From a checkpoint of a small image classifier: 7.31M parameters, 6900 steps.
Rows from block 3, named by matrix and row number. Each number is 128 + 24 x the weight over the matrix's rms, rounded and kept within 0 to 255. All counts start at 0.
# pw2: token mixer project (model.blocks.3.mixer.pw2.weight, 192x384), inputs 192-287
pw2.24 [ 80 170 114 170 131 114 133 119 108 152 103 102 121 114 135  99 104 111  89 117 129 118 116 161 172 111 142 132 136 102  97 141 161 126 121 115 164 111 149 103 113 117  99 127 130 112 139 135 104 150 106 124 156 145 117  92 122 158 103  88 166 141 174 134 134 149 178 142  69 127 143 140 172 114 136 123 150 141 131 101 136 189  95 139 134 150 129 138 146 135 142 148  80  92  94 139]
pw2.25 [ 98 146 113 133 151  98 112 128 101 110 142  93 127 131 109 132 128 170  85 151 170 141 131 172 115 123 145 125 140 155 141 120 148 140 112 118 103 124 144 110 139 108  85  93 116 213  96  79 145 136 135  99 108 116 107 153  99 142 119 105 123 115  84 193 123 167 144 177 150 133  99  97 148 110 192 114 140 141 155 125 154  92 142 116 116 118 131 109 165 155 135 108 124 105 115  86]
pw2.26 [112 141 121 115 142 173 137 138 100 127  98 105 106 138 123 153 129 100 126 119  98 108  82  81 143 130 136 108 106 104 100 122 116 138 123 145 141 153 132  88 130  92 121 110 133 210  95 120 126 123 174 129 149 163 138  88 157 135 121 115 124 124 115 116 138 120 139 124 103 155 118 133 162 137  96 191 147 110 170 141 125 172 136 141 131 120 142 132 141 154 115 111 149 138 168 109]
pw2.27 [138 100  91 124 143 138 121 120 131 124 175 199 146  97 101 144 113 147 120 185 127 113 141 102 116 122 168 115 126 188 105 152 112 132  87 129  83 123  76 123 175 123 107 145 135 128 134 109 152 153  95 101 157  93 126 141 145 190 138 119 105  97 141 156 121 158 183 149 136 125 113  62  87 104 126 143 153 144 137 167 144 139 140 143 120 147 126  94  97 115 139 125  83 133 161 116]
pw2.28 [115 153  94 100 143 115 131  94  86 124 118 123 131 101 136 100 103 127 146 112 141 120 145 117 135 144 166 101 144 156 136 113  98 154 137 142 127 117 172 141 138 125 112 165 148 172 150 151 134 113 148 127 149 101 136 160 190  86 168 154 189 110 113 132 110 147 110 101 138  87 139 106 187 139  94  97 142 123 132 119 142  81 147 164 134 121 149 108 102 132 147 120 131 130 130 153]
pw2.29 [152 136  99 128 122 159  94 146 131 131 128 134 143 108 139 142 127 123 112  98 139 110  84 125 121 125 124 151 128 109 142 122 100 119 157 138 105 108 107  84 131 123 131 146 118  53  86 115 121 143 111 148  74 143 111 145 130 105  96 111 146 146  63 123  95 153  98 101 159  94 117 106 141 136 122 142 106 158 117 119 145 140 144 142 153 146 140 123 123 138 151 105 149  96 138 141]
pw2.30 [118 111 150 124 103 136 155 125 165 140  94 125  75 124 159  97 130 123 110 151 126  94  91 139 144 144 115  87 128 108 147  88 141 113 121 139 143 122 127 183 119  84  80 119  98 170  96 158 116 145 116 175 133 104 139 105 121  51 164 100 126 149 106 148 103 111 144 134 172 141 129 148 102 107 103  98 115  80 160 114 136  59 145 100 127 143 183 127 135 115 163 135  96 136 114 153]
pw2.31 [134 118 124 168 136 133 140 128 149 137 106 123 131 134  90 152 105 151 128 130 136 118 157 125 114 108 127  98 123 102 101 111 123 114  99  91 137 106 141 117  87 146 165 152 108 129 117 127 123 153 155 110  67 135 122 107  66 127 124 129 166 155 148 126 110 123 157 127 142 119 149 110 157 131 100  80 166 112 138  52 137 181 113 134 106 154 130 111 107 131 121 140 143  96 130 147]
pw2.32 [157 145 139 160 116 150 111 132 164 109 120 138 112 136 156 136 112  92 138 101 112 150 107 141 112  79 127 170 118 163 123 163 139 131 136 109 129 125 127 111 137 127 146  96 109  51 150 153 100 152 142 129  93 142 142 129 187 136 117 114 101 103 132 114 146 138 153 134 158 126 124 153 100 135 171 175 146 155 147 143 111 128 161 154 121 124 116 131 114 115 163 143  72 138 119 125]
pw2.33 [148 102 128 145 132 135 105 142 151 133 118  82 129 156 137 115 130 120 124 100 127 134 136 160 127 119 132 118 114 105 144 127 116 145 155 161 135 149 160 177  99 153 193 137 140 130 171 103 154 119 135 147 103 164 139  85 199 114 139 120 154 121 140 203 148 131 119 151  72 127 163 138 140 129 137 128 119 158 127 198 121 155 113 156 101 142 123 147 157 123 140 127 156 134 129 141]
pw2.34 [132 118 133 155 135 153 109 148 126 151 134 144 117 100 124 139 134 156 147  82 114  96 140 152 113 161 140 111 105 121 120 123 131 167 138 112 139 100 138 120 133 111  89 120 144 125 129 141 142 103 113  95 169 106 142 161 102 131 137 161 129 110 143 142 108 157 136 117 116 147 102 122 126 127  86 107  92 128  76  90 117 163 110 131 130  94 129 128  84 115 103 141 126 131 125 103]
pw2.35 [150 134 158 102 118  97 115 154 120 158 117 173 110 117 128 134 139 127 133 116 130 127 130 123 141 153 122 142 118 108 113 125 133 110 150 135 115 129  80 150 121 172  83 124 126  96 126 139 154 129 105  85 132 102 138 147 138  73 134 109 146 107 115  40 148 164 131 130 111  90 125 131 139 137 134 132 116 108 117 132 129 179 134 135 152 136 128 107 163 147 125 134 117 137 117  89]
pw2.36 [113 132 132 111 159 139 141 116 111 112 122 166 142 152 121 113 138 103 133 144 146 149 127 148 153  80 119 137 132 103 128 131 141 140 135 154 122 146 108 103  93 142 103 100 139 116 127 103 129 107 135 111 139 166 131 138 103 181 103 142 138 117 147 162 127  94 134 141  66 127 134 156 133 142 117 139 101 104 123 105 136 113 132 136 147 131 101 147 164 105 102  99 137 115 114 108]
pw2.37 [130 167 124 143 145 106 150 115 149 139 104 165 149  88 141 123 124 168 156 125 144 147 124 142  92  78 100 104  94 154 120 132 118 152 146 145 129  96  89 177  80 150 123 115 134  70 117 154 117 150 139 139  98 156 136 160 146 125 143 120 114 154 147 120 122 115 127 102 119  96 129 154 191 137 153 115 137 137 137 115 170 129 112 105 127 119 176 116 103 146 130 128 166 110 129 128]
pw2.38 [121 157 156 150 126 122 126 123 118 152 131 129 136 106 122 130 168 120 105 156 109 116 171 134  93 159 133 140 144 121 166 114 132 129 117 171 192 108 164  82 130 129 135 141 141 130 164  86 135 117 160 122 144 148 150  93  87 106 151 147 135 124 134  60 106 120 103 160 176 131 158 124 148 167 187  69 115 134 144 183 158 198 108 114 101 139 125 150 194 154 150  81  70  46 130 154]
pw2.39 [119 108 128 135 135 144 149 146 162 144 110 171 126 120 150 132 122 142 113 112  81 150  90 145 139 121 123 164 159 113 119 152 132 111 110  99 133 124 135  76 129 129 140 169 132 140 124 166 114 136 108 107  90 112 126  72 122 152 128 140 129 125 121 127 123 142 178 103 127  99 139  82 105 144 151  93 186 127 136  84 136 129 147 138 119 165 125 147 133 108 196 139 147 137 129 110]